{"model": "image embedding model", "dataset": "single toy objects rendered from many sides on busy backdrops", "train_examples": 203450, "num_classes": 3, "embedding_dim": 128, "mlp_ratio": 4, "width": 384, "init": "torch_default", "residual_init": "none", "orthogonalizer": "polar_express", "adamw_lr_other_params": 0.0012, "epochs": 50.3}
Rows from block 7 of a small image embedding model, named by matrix and row number. Rows with one number belong to one neuron. Each number is 200 + 40 x the weight over its row's rms, rounded and kept within 0 to 999. All counts start at 0.
After each neuron's rows are labels from the 100 images, of 14848, where the neuron reaches its highest value: "responds to" is what is common among them. Only what is clearly more common there than usual is listed. The data: single toy objects rendered from many sides on busy backdrops. In brackets: how many of the 100.
# fc1: MLP up (model.blocks.7.mlp.fc1.weight, 1536x384), inputs 275-329
# fc2: MLP down (model.blocks.7.mlp.fc2.weight, 384x1536, transposed), outputs 275-329

fc1.42,215,227,235,240,204,250,184,194,170,191,206,179,179,236,238,246,207,166,177,229,196,181,280,203,174,114,278,187,161,201,158,197,180,234,149,216,252,247,259,181,155,208,146,189,236,279,174,162,226,205,291,226,228,252,214
fc2.42,208,135,149,226,193,206,273,258,153,163,181,162,250,200,185,207,183,211,181,181,258,294,141,238,128,213,127,228,220,94,167,190,236,196,297,208,237,205,163,212,254,307,206,221,255,168,201,178,255,246,191,207,193,140,228
responds to: from above (60)

fc1.610,128,195,243,221,222,227,194,218,183,207,231,138,204,209,233,184,251,190,127,189,160,219,241,201,172,211,199,252,248,245,168,214,163,233,249,130,207,235,237,204,161,205,242,193,237,177,157,146,112,183,221,178,141,265,97
fc2.610,148,222,180,134,201,202,179,185,265,182,151,220,211,179,190,188,220,220,220,228,222,229,177,266,155,181,198,184,191,204,171,191,238,216,258,229,222,212,155,159,227,275,252,206,219,184,213,149,219,253,184,194,203,204,252
responds to: yellow (29)

fc1.758,164,173,251,211,232,231,208,172,275,203,209,247,177,161,182,235,158,215,229,223,165,230,103,265,235,195,194,148,227,252,202,195,273,247,238,154,206,242,155,193,217,230,193,215,151,222,172,214,141,129,158,222,184,134,269
fc2.758,192,196,145,234,247,165,196,227,211,183,162,253,188,164,197,224,125,161,163,206,138,287,216,220,224,217,210,304,177,196,218,241,152,227,195,207,240,176,189,200,177,191,211,216,222,162,262,193,240,282,280,169,226,222,164
responds to: purple (32)

fc1.72,188,227,210,221,226,226,178,232,230,236,208,248,207,283,122,177,180,163,198,227,186,277,246,162,155,172,263,224,152,205,242,188,206,230,259,161,163,268,198,253,201,200,197,199,214,226,231,212,238,215,231,247,163,129,150
fc2.72,235,212,202,201,188,225,125,148,178,201,211,249,238,251,202,249,259,211,214,265,116,233,266,227,189,175,129,205,217,188,140,207,227,182,196,229,316,186,222,161,158,198,199,243,157,201,237,171,105,91,210,173,239,223,212
responds to: blue (27)

fc1.120,187,189,160,172,236,181,204,251,183,197,189,216,204,166,202,197,197,144,188,221,156,142,194,176,234,238,222,184,217,160,282,206,239,154,119,224,182,147,174,148,167,191,226,148,174,184,206,232,198,209,253,196,252,230,185
fc2.120,191,187,225,226,179,230,283,238,187,197,201,254,112,207,235,144,105,225,213,209,241,247,195,200,169,196,222,220,204,283,156,201,169,173,232,172,193,266,174,212,199,291,147,231,231,243,208,164,138,203,162,203,169,170,221
responds to: barrel (29)

fc1.193,211,141,185,238,236,203,215,219,169,229,204,127,207,265,272,188,232,238,179,130,209,241,213,196,221,236,228,234,205,158,266,267,162,176,136,257,131,207,147,117,256,197,233,295,241,216,147,162,144,240,238,193,219,228,221
fc2.193,199,157,144,165,211,200,252,198,128,116,203,76,175,194,217,210,144,122,213,167,168,142,193,300,183,162,231,199,167,112,241,196,207,220,283,197,170,126,225,140,164,154,248,184,206,160,208,136,256,159,266,167,236,203,222
responds to: yellow (25)

fc1.631,200,167,174,228,184,147,163,234,209,252,210,270,286,225,153,183,181,169,182,265,176,205,175,204,172,251,186,152,186,214,169,211,207,230,212,189,165,222,244,230,133,231,178,186,208,230,249,260,216,202,198,213,175,279,175
fc2.631,166,266,239,201,210,221,261,192,232,175,192,208,186,179,225,131,216,171,235,194,134,157,190,205,275,159,199,170,186,212,196,215,229,137,160,237,240,226,188,173,176,189,213,198,160,207,196,180,196,172,258,169,217,252,227
responds to: mushroom (73); from below (72)

fc1.401,178,186,209,186,198,194,140,248,222,270,210,184,214,229,129,152,228,203,154,265,173,101,188,216,246,229,269,244,163,255,183,248,166,292,213,197,183,228,224,171,220,195,143,169,259,210,204,128,187,196,152,273,202,209,208
fc2.401,139,256,202,201,179,187,251,186,173,127,250,164,182,168,217,195,249,247,155,212,180,182,146,196,180,201,185,160,206,198,202,126,231,190,211,212,177,178,211,158,237,238,188,264,176,261,163,289,247,150,201,155,234,152,184
responds to: yellow (25)

fc1.495,143,172,187,202,207,237,206,250,199,253,202,268,219,166,244,240,125,176,150,182,216,178,179,163,146,163,184,216,319,254,221,198,141,185,93,174,275,236,235,139,240,161,152,182,197,167,222,157,217,229,186,221,195,147,183
fc2.495,169,230,218,200,172,233,186,242,225,185,303,139,235,137,213,220,215,192,221,191,236,215,151,183,177,160,226,251,222,183,129,205,220,266,215,275,157,158,214,239,244,237,223,149,258,180,157,200,231,175,235,256,151,234,198
responds to: from above (67)

fc1.180,183,191,223,174,209,199,223,127,250,207,198,181,223,249,149,187,213,274,299,240,291,184,257,135,184,251,247,222,197,191,102,235,131,292,182,224,171,152,238,256,157,161,200,255,212,183,213,174,149,147,199,181,193,134,200
fc2.180,136,170,221,180,197,229,218,241,233,198,186,199,242,122,189,239,183,103,134,107,172,210,121,239,180,218,162,189,204,174,223,250,291,199,211,155,259,224,223,198,228,250,232,178,202,226,251,208,194,237,238,196,120,237,253
responds to: ladder (52)

fc1.222,170,214,249,154,126,224,253,210,243,131,203,197,135,142,151,254,173,210,244,212,215,176,217,219,180,204,181,239,194,200,197,205,204,185,169,185,180,139,191,196,338,242,209,198,141,240,232,173,203,194,197,222,191,175,204
fc2.222,179,195,194,240,205,220,207,113,208,172,199,211,166,201,233,255,215,186,190,194,185,216,166,207,230,191,178,211,219,168,231,189,234,216,269,193,239,216,79,206,151,248,213,180,194,207,192,228,190,210,197,174,200,183,177
responds to: tree (39); orange (26)

fc1.570,194,180,224,207,227,213,270,236,260,156,208,204,220,254,290,196,175,201,263,204,203,145,258,229,172,193,218,205,202,222,149,292,184,196,252,224,234,183,177,154,293,186,215,158,252,197,184,183,211,267,187,249,197,206,210
fc2.570,284,245,227,238,165,251,221,167,170,294,181,247,164,199,156,224,188,161,148,236,237,189,170,137,113,155,255,188,185,155,220,115,209,216,235,207,215,236,184,211,213,245,197,213,151,145,202,183,225,191,192,219,239,214,170
responds to: barrel (31)

fc1.199,219,129,190,228,180,173,199,245,157,161,141,208,262,262,257,182,176,211,241,174,217,171,223,261,165,123,155,272,178,186,238,146,151,168,173,160,252,248,141,214,166,190,281,229,251,185,157,231,222,238,163,196,184,215,153
fc2.199,152,173,198,165,236,234,202,254,245,240,232,236,256,192,157,189,192,176,222,180,282,181,145,133,221,260,304,196,201,220,268,209,259,166,139,208,204,183,171,237,109,164,207,198,222,191,238,160,220,184,200,163,205,192,285
responds to: from above (63)

fc1.436,172,160,176,220,246,125,213,209,212,69,197,239,239,243,199,168,234,195,200,117,203,179,129,181,200,251,128,173,88,184,171,198,157,208,224,134,186,134,180,263,161,195,195,172,179,291,168,309,214,125,199,171,212,156,250
fc2.436,247,202,136,193,214,136,252,177,262,255,237,156,208,237,197,226,217,115,209,243,227,266,189,219,156,181,219,223,324,209,145,238,242,190,169,176,210,172,179,137,205,250,133,266,191,188,209,179,184,284,147,191,239,217,161
responds to: black (26)

fc1.48,194,97,113,162,211,182,244,262,173,211,218,129,188,223,156,202,164,189,246,231,248,196,227,232,266,241,122,262,96,102,191,219,239,260,196,213,219,224,163,182,201,158,269,210,169,139,198,176,177,125,181,201,239,157,162
fc2.48,236,127,227,192,186,199,180,212,142,217,212,109,214,195,309,171,197,185,215,190,221,156,194,235,138,248,154,171,236,224,178,136,157,156,146,177,232,205,263,250,199,258,147,140,207,169,226,174,155,258,173,201,198,230,109
responds to: pink (48)

fc1.43,208,205,227,191,223,212,271,204,142,265,198,238,268,195,243,196,222,188,193,248,249,195,228,183,204,161,117,175,189,226,186,157,120,149,174,139,204,265,189,243,158,283,244,148,269,211,251,180,186,170,197,295,139,192,243
fc2.43,189,182,210,206,192,178,232,248,209,253,182,235,133,190,214,207,197,174,240,147,147,262,172,279,199,231,180,255,217,218,224,253,230,164,140,262,281,135,249,168,238,164,195,277,94,125,189,191,175,290,245,173,216,222,178
responds to: from above (74)

fc1.119,198,180,235,266,153,204,143,197,216,144,235,267,182,192,268,232,266,199,201,254,221,232,218,219,173,208,228,189,232,212,230,114,265,216,167,295,171,231,271,158,252,239,214,241,176,191,150,199,213,122,224,231,163,258,190
fc2.119,200,201,251,149,245,224,171,227,153,243,179,101,241,146,176,191,160,201,219,147,188,162,181,208,240,168,228,151,140,147,160,227,115,262,190,126,201,277,161,199,172,125,158,247,272,215,211,197,248,228,230,197,288,188,172
responds to: metallic (90)

fc1.93,225,216,267,213,175,203,215,221,203,232,219,308,150,245,222,269,230,242,91,235,252,344,322,173,207,140,183,194,229,175,258,205,270,218,235,216,239,227,196,174,236,215,226,185,172,188,226,293,241,183,229,186,161,249,226
fc2.93,157,201,205,183,192,190,198,174,161,196,268,254,197,185,172,186,235,222,146,137,228,287,274,181,213,181,210,203,212,243,209,217,209,235,216,159,204,112,169,184,148,210,229,226,181,189,210,201,196,247,153,275,342,304,198
responds to: blue (29)

fc1.377,280,235,215,230,247,148,165,156,192,177,185,195,207,139,262,240,233,174,151,191,123,234,129,200,177,124,170,220,211,211,194,305,249,200,238,200,211,246,197,186,232,204,197,240,222,209,181,192,213,204,175,157,224,271,162
fc2.377,166,192,159,218,241,111,238,156,292,212,101,164,161,216,201,160,186,159,209,222,157,192,262,152,216,242,234,190,214,205,183,169,222,208,180,165,164,172,137,257,195,168,197,242,221,176,172,161,171,163,130,224,274,229,217
responds to: hammer (33)

fc1.173,204,133,199,234,237,157,146,183,247,265,178,174,192,167,241,198,245,237,228,174,239,162,53,181,241,175,147,151,201,157,256,169,230,206,162,184,163,186,215,174,233,141,236,198,233,200,219,197,172,264,192,187,234,249,228
fc2.173,105,222,149,251,217,136,226,215,171,246,210,193,234,193,212,194,151,255,185,182,222,177,169,220,201,151,246,160,132,238,167,138,201,195,266,230,212,93,199,207,198,131,213,220,208,243,195,148,184,241,254,178,233,187,167
responds to: ladder (40); hammer (25)

fc1.155,143,196,205,149,215,126,249,242,266,172,274,304,230,171,209,220,278,178,151,365,249,252,164,166,194,147,159,163,184,198,127,209,194,167,206,174,188,214,200,243,267,150,170,217,209,254,127,197,137,172,135,179,186,214,199
fc2.155,181,206,258,179,176,222,150,198,155,271,146,149,183,192,184,238,185,209,213,170,198,233,206,237,311,259,179,183,158,135,201,209,198,211,125,214,216,239,194,126,211,199,200,166,254,102,200,182,156,279,208,206,214,174,164
responds to: mushroom (26)

fc1.364,140,191,241,243,165,193,215,222,248,209,180,223,203,232,184,215,156,205,222,210,281,212,152,224,156,165,159,205,199,141,215,151,161,214,259,191,217,160,202,177,200,234,205,187,240,190,168,159,197,151,259,185,128,156,154
fc2.364,274,189,163,200,172,132,232,151,150,209,197,204,151,235,102,136,236,168,155,239,120,160,201,159,237,225,268,207,181,240,220,220,176,166,267,109,187,185,181,259,152,172,244,223,191,179,257,236,122,204,211,229,228,169,235
responds to: purple (30)

fc1.154,158,118,147,172,196,207,211,204,181,132,155,207,163,168,235,245,219,193,237,226,220,263,250,195,278,169,170,198,162,206,195,275,210,259,240,224,169,203,192,298,202,168,140,146,180,190,199,138,215,253,240,132,175,234,255
fc2.154,214,250,191,208,262,173,161,124,193,228,173,190,236,211,158,177,193,209,167,245,123,188,174,243,206,224,196,227,161,268,215,150,228,172,202,175,236,227,190,187,179,201,243,216,253,192,217,223,204,198,175,243,253,218,164
responds to: green (35)

fc1.510,228,224,192,266,148,125,111,198,197,284,170,201,129,258,206,224,217,203,161,250,233,199,142,217,234,173,215,235,181,179,177,238,199,206,271,184,177,232,202,183,157,204,197,157,214,184,258,172,200,274,188,185,193,202,282
fc2.510,225,152,134,205,308,282,179,201,187,208,168,134,232,219,114,172,213,139,257,217,137,202,135,215,141,197,170,189,214,201,164,161,224,159,188,159,182,197,207,194,237,232,207,230,246,186,193,186,238,171,232,256,213,152,232
responds to: mushroom (26)

fc1.125,256,246,241,165,164,173,142,156,218,235,262,181,233,204,204,121,147,161,234,275,131,227,148,156,148,263,159,222,217,191,215,128,201,236,131,229,190,268,219,226,186,205,220,176,178,183,185,201,229,255,166,191,204,194,189
fc2.125,214,169,285,191,141,293,229,230,232,212,200,148,197,165,205,254,198,225,204,197,237,154,247,233,329,149,160,179,165,213,176,233,253,238,256,220,257,156,208,231,250,229,232,185,157,142,176,170,168,182,205,216,182,216,203
responds to: pink (27)

fc1.25,216,176,228,254,216,215,228,132,216,236,232,163,46,154,217,206,177,173,140,207,195,246,175,232,205,187,191,188,235,197,219,134,213,132,146,194,203,235,217,243,165,234,241,201,260,210,215,156,220,170,215,177,177,193,205
fc2.25,176,168,196,140,150,215,150,196,200,160,169,281,329,209,149,203,272,192,257,229,204,156,268,187,178,256,218,173,216,134,222,176,248,286,185,231,227,171,190,190,247,203,166,123,219,258,228,256,156,174,215,155,183,189,185
responds to: from above (71)

fc1.615,150,169,187,267,173,165,171,249,171,194,255,204,175,172,230,178,173,141,234,218,121,98,223,201,155,248,259,212,203,177,229,281,218,155,305,248,215,254,185,192,172,204,161,181,211,229,224,232,233,228,198,198,159,136,166
fc2.615,201,237,202,184,248,240,215,94,224,164,187,227,165,189,229,216,229,230,132,215,190,199,193,191,178,169,190,223,144,223,253,145,278,158,214,134,218,171,145,266,231,208,200,144,209,193,190,127,143,189,183,174,216,174,183
responds to: yellow (40); barrel (28); orange (27)

fc1.407,222,245,250,165,138,228,106,184,199,208,213,189,263,287,179,238,251,248,230,270,183,221,184,229,213,174,258,232,134,193,189,188,215,214,152,205,206,138,184,192,190,260,114,199,181,164,182,123,229,174,118,291,173,247,249
fc2.407,186,117,155,144,231,127,272,153,233,182,275,220,235,179,164,176,110,215,198,206,170,161,278,179,192,225,164,126,263,184,213,208,190,188,241,206,264,185,215,173,238,211,240,211,221,181,230,212,196,231,206,174,212,160,161
responds to: yellow (27)

fc1.712,150,202,143,225,179,223,168,186,140,222,167,216,190,261,225,128,117,197,216,138,204,229,200,133,111,228,192,210,227,270,128,206,234,197,211,230,142,240,119,180,201,225,162,193,181,196,239,195,193,171,215,185,180,136,254
fc2.712,221,212,222,214,184,236,240,199,189,279,229,190,170,148,243,231,214,195,145,152,177,124,139,279,259,202,186,102,251,195,305,151,111,146,265,258,217,158,248,205,182,158,244,175,186,186,149,232,242,219,124,201,335,184,214
responds to: white (37)

fc1.94,253,138,218,189,206,239,255,154,193,178,158,117,224,259,203,134,225,251,234,213,154,170,263,223,250,150,204,279,232,177,186,237,157,142,238,210,278,240,237,154,189,283,164,177,216,243,206,232,247,223,263,161,176,188,217
fc2.94,174,252,225,210,214,230,184,239,215,272,216,252,194,159,219,288,260,180,176,242,265,223,197,194,193,166,216,172,231,204,180,178,215,206,199,222,134,103,193,250,221,180,230,220,181,173,180,170,168,158,230,225,197,202,276
responds to: ladder (45); white (29)

fc1.192,118,194,191,250,159,177,116,165,204,230,201,221,208,181,203,147,117,222,169,172,187,191,165,219,224,213,251,252,169,130,113,228,202,139,151,172,239,202,165,235,211,229,244,208,136,209,161,145,245,109,161,195,200,285,204
fc2.192,213,181,216,202,177,233,214,284,234,141,191,188,230,172,179,202,197,197,240,197,202,161,166,194,171,175,202,146,265,187,220,128,175,134,242,191,221,203,272,165,192,254,206,233,210,140,211,235,219,194,185,219,152,153,141
responds to: blue (45)

fc1.194,232,212,203,190,305,230,153,176,169,202,172,160,159,171,180,252,198,262,212,219,207,188,175,167,178,267,166,156,101,229,245,250,195,214,222,148,168,225,237,152,197,197,206,220,219,205,153,255,229,197,233,234,187,247,183
fc2.194,173,221,169,220,159,209,215,257,179,221,213,216,163,196,221,220,172,173,202,194,205,209,149,172,220,177,154,150,202,186,237,216,227,254,220,257,269,122,167,179,255,132,273,241,212,148,234,294,159,193,230,213,266,138,184
responds to: mushroom (28)

fc1.167,194,138,191,196,244,226,220,190,205,250,208,277,197,240,219,128,191,229,167,209,237,237,176,195,159,199,261,175,186,269,204,229,179,195,151,203,184,180,230,184,212,252,259,211,195,227,124,225,217,162,229,266,197,221,215
fc2.167,202,213,208,227,209,162,221,244,204,153,180,157,197,208,222,203,222,178,154,256,184,199,210,138,222,135,125,230,258,164,128,253,165,203,275,225,262,217,159,169,207,158,128,232,212,115,164,207,193,204,161,227,200,141,201
responds to: blue (27)

fc1.630,205,181,165,162,149,181,188,195,252,182,232,189,221,169,172,245,226,156,162,221,188,227,226,267,149,192,245,225,213,208,218,224,204,234,167,181,201,147,236,134,240,226,196,179,212,172,229,221,160,224,139,230,146,171,205
fc2.630,210,177,213,226,266,168,159,162,235,249,258,244,203,191,240,204,248,170,207,192,237,195,175,225,189,231,170,195,213,210,201,179,239,249,225,215,253,230,209,239,207,195,160,217,141,220,261,204,223,198,235,149,240,289,230
responds to: mushroom (26)

fc1.322,188,213,174,178,213,150,150,233,149,223,218,218,177,197,215,174,131,191,227,175,231,228,149,199,241,195,211,191,222,214,189,196,189,195,176,95,233,153,235,277,205,204,171,248,285,184,167,272,238,169,150,144,215,193,228
fc2.322,157,126,199,274,176,152,249,191,237,202,186,204,211,216,187,246,165,255,187,190,244,190,264,258,242,231,197,189,175,198,251,248,232,244,189,194,164,204,195,174,217,235,151,180,193,195,210,186,116,177,152,174,179,133,178
responds to: snowman (25)

fc1.446,165,233,160,234,175,204,158,171,181,236,191,208,194,187,216,205,269,162,138,228,151,161,152,217,138,187,217,146,193,234,172,218,138,239,152,197,264,146,151,182,198,212,135,214,202,118,176,172,156,220,180,188,168,233,242
fc2.446,247,189,206,242,185,156,162,178,209,218,202,115,234,246,236,191,180,183,163,137,244,261,221,199,261,257,226,117,212,169,231,224,229,220,215,172,188,199,203,194,237,229,152,118,179,243,234,220,188,279,257,148,207,215,142
responds to: from above (73); yellow (32)

fc1.656,228,166,153,232,302,177,218,218,199,234,220,146,115,231,244,170,134,179,226,192,237,273,172,168,187,203,176,157,236,194,133,196,251,179,185,259,155,215,152,279,185,193,285,175,213,195,235,215,190,202,271,163,199,129,200
fc2.656,242,175,248,242,166,138,140,192,241,168,194,230,237,96,67,270,192,268,149,247,156,215,216,190,220,187,206,225,175,261,343,218,223,165,109,192,166,156,147,152,257,177,130,283,166,246,164,206,191,143,133,194,239,155,233
responds to: pink (49)

fc1.743,211,243,181,265,123,159,173,195,192,268,236,212,179,239,154,174,166,226,158,188,184,238,219,179,180,202,209,231,215,124,170,224,107,233,231,218,244,186,237,173,251,209,211,223,146,183,214,179,194,202,155,166,186,247,271
fc2.743,197,199,200,122,278,235,248,224,219,219,203,213,178,239,247,167,224,135,203,188,249,132,213,197,222,256,185,206,252,156,145,215,227,122,185,147,192,268,116,199,217,121,211,196,230,210,217,244,155,232,203,210,156,195,100
responds to: metallic (64); blue (25)

fc1.403,171,174,160,162,77,216,174,216,212,181,171,182,151,236,203,162,207,251,207,217,166,245,269,219,120,301,204,242,225,259,183,249,259,244,187,230,275,218,152,232,150,259,159,243,239,178,162,178,243,140,200,273,185,243,221
fc2.403,204,187,251,193,202,271,220,133,151,180,175,236,170,152,232,218,204,212,208,249,194,178,155,145,198,125,198,257,212,199,235,221,216,201,198,185,147,213,198,140,202,174,193,239,174,250,140,209,221,190,224,271,286,291,192
responds to: white (27)

fc1.118,205,165,277,135,172,224,186,239,180,180,169,176,216,202,210,185,268,265,197,156,241,280,211,214,157,213,201,182,217,144,230,174,180,203,231,149,220,143,156,208,162,196,175,179,172,188,264,201,171,148,244,180,141,188,117
fc2.118,152,207,233,168,208,199,177,266,215,221,179,163,192,185,250,273,187,129,140,189,196,173,164,277,234,189,201,278,229,244,258,245,247,220,170,221,176,222,260,188,196,222,225,217,235,167,173,166,197,211,218,156,234,192,213
responds to: purple (29); red (28)

fc1.66,267,158,193,220,216,213,187,146,278,124,187,199,177,133,206,156,214,209,133,243,238,194,190,123,212,216,207,245,244,170,233,218,243,165,222,219,191,249,186,123,173,217,261,211,170,181,240,180,219,183,155,196,173,181,174
fc2.66,199,192,170,153,210,166,172,163,169,252,223,155,191,159,212,213,172,175,279,177,276,136,191,261,126,203,156,213,159,250,155,238,226,238,179,146,210,180,192,238,256,271,170,213,222,200,219,159,169,151,248,142,232,226,181
responds to: tree (29)

fc1.67,212,191,178,131,228,163,203,193,186,193,185,242,193,223,227,176,201,195,197,189,295,134,223,254,139,245,222,187,269,187,246,269,180,242,150,184,189,231,191,162,136,304,186,169,282,178,219,174,177,221,222,260,274,202,224
fc2.67,190,268,235,217,198,219,207,193,199,281,240,224,192,215,190,174,255,199,191,202,228,186,232,185,181,156,134,190,224,188,173,203,153,254,158,217,199,198,115,263,187,165,182,213,273,187,185,223,163,179,168,216,166,241,197
responds to: black (25)

fc1.95,205,126,164,225,239,215,194,188,216,199,244,146,189,196,93,168,296,163,197,175,204,166,275,242,220,239,168,181,241,188,222,211,165,213,173,167,257,181,244,230,172,207,221,205,145,195,134,177,256,205,235,223,215,257,137
fc2.95,246,275,112,177,212,198,232,229,256,215,166,228,239,241,205,196,165,207,253,176,139,251,162,228,163,176,186,205,192,293,193,204,143,210,257,208,202,169,167,105,174,218,193,175,282,220,242,179,152,247,157,216,136,217,261
responds to: black (31); hammer (27)

fc1.15,201,169,166,191,242,231,127,201,161,237,210,255,191,221,198,212,213,259,189,213,235,176,184,307,144,248,250,232,172,205,224,194,210,283,125,192,209,145,121,165,207,186,261,215,200,209,123,251,191,211,238,176,182,268,167
fc2.15,182,216,195,183,262,138,216,174,301,209,138,320,242,162,216,225,123,133,170,262,149,237,214,214,165,231,268,273,233,190,218,214,146,241,256,270,199,205,191,183,152,229,200,201,204,141,205,215,200,143,209,215,209,237,167
responds to: purple (33)

fc1.196,272,149,162,218,257,187,164,155,194,251,250,193,202,173,172,267,215,261,333,147,229,147,196,155,251,186,190,190,177,211,182,237,175,157,150,165,234,118,215,219,237,184,231,201,225,178,256,308,172,225,246,198,208,234,212
fc2.196,177,237,240,171,183,150,205,220,192,148,121,259,136,203,207,159,210,204,258,221,171,207,131,229,190,203,195,172,178,211,190,165,185,268,232,262,209,186,150,194,229,172,225,155,123,143,202,158,178,200,224,171,233,244,258
responds to: hammer (28); pink (25)

fc1.210,181,195,270,202,199,175,272,167,203,184,198,170,158,114,183,170,141,190,202,196,183,214,146,175,190,227,185,217,188,168,169,239,180,229,195,235,217,192,154,145,228,196,202,144,159,158,169,125,148,152,256,213,178,237,196
fc2.210,172,276,130,197,214,254,166,209,231,227,231,192,141,257,149,198,238,197,229,188,203,234,227,289,238,258,147,253,238,172,200,197,178,185,229,194,153,158,116,229,240,225,294,174,261,175,207,118,201,199,245,180,158,173,182
responds to: ladder (42)

fc1.622,146,148,200,210,206,210,240,204,210,210,206,244,167,169,150,203,199,223,191,171,169,252,234,191,263,250,206,216,164,210,159,192,189,126,181,149,182,190,175,190,224,191,212,156,146,179,253,237,139,140,237,224,136,209,258
fc2.622,215,207,183,172,224,245,138,162,119,234,259,193,211,219,175,185,167,201,158,170,135,183,213,216,198,273,175,153,169,253,256,264,237,237,171,202,229,194,163,158,196,227,245,228,198,242,189,123,224,250,199,231,241,156,174
responds to: white (26)

fc1.136,157,153,217,124,190,134,154,203,172,192,176,272,211,229,217,219,232,203,175,272,211,200,125,208,197,146,242,209,151,164,291,177,188,234,139,155,202,178,145,161,237,179,240,216,263,102,164,263,212,203,188,150,271,269,153
fc2.136,204,212,133,241,269,200,282,211,244,219,214,206,233,121,222,182,226,214,198,284,207,189,200,219,196,253,200,235,187,237,150,211,197,144,259,331,148,225,290,189,200,218,216,266,172,183,189,141,291,125,247,224,289,270,182
responds to: hammer (28)

fc1.148,164,135,220,196,199,205,124,159,209,233,202,169,193,189,210,165,200,217,188,244,199,177,194,231,266,212,206,182,252,293,228,133,200,141,143,144,280,176,146,306,210,205,235,248,227,258,217,138,193,218,221,245,225,186,229
fc2.148,263,159,263,201,206,215,235,227,238,169,117,162,109,222,254,175,186,142,278,196,153,190,153,186,157,222,143,171,199,213,196,223,241,241,165,236,184,162,151,167,163,166,150,177,231,180,177,142,150,191,219,133,203,205,222
responds to: yellow (26)

fc1.604,254,244,150,237,260,196,173,148,118,201,279,200,255,244,100,243,162,217,216,234,159,180,180,206,289,165,217,224,159,219,212,192,175,119,272,194,273,224,253,191,206,246,169,147,212,233,205,212,257,159,194,210,165,171,208
fc2.604,160,216,181,196,235,189,219,164,222,183,222,260,167,198,218,214,185,221,196,223,319,144,206,213,169,235,156,180,201,191,213,251,240,215,175,172,169,127,183,224,229,192,218,274,214,202,143,256,132,194,254,217,183,150,212
responds to: ladder (34); white (33)

fc1.98,216,204,176,168,142,211,155,160,199,208,196,227,168,189,184,177,239,192,231,176,231,192,266,193,221,210,190,173,214,153,121,207,237,240,259,172,246,218,219,111,167,231,134,223,228,223,207,190,231,238,159,221,205,309,194
fc2.98,219,190,126,124,245,149,287,169,221,143,178,129,238,163,142,263,216,268,124,196,176,203,195,172,268,262,277,195,162,246,221,202,240,205,217,258,249,164,237,246,178,178,242,158,245,212,256,257,100,195,246,195,236,183,281
responds to: green (29); blue (27)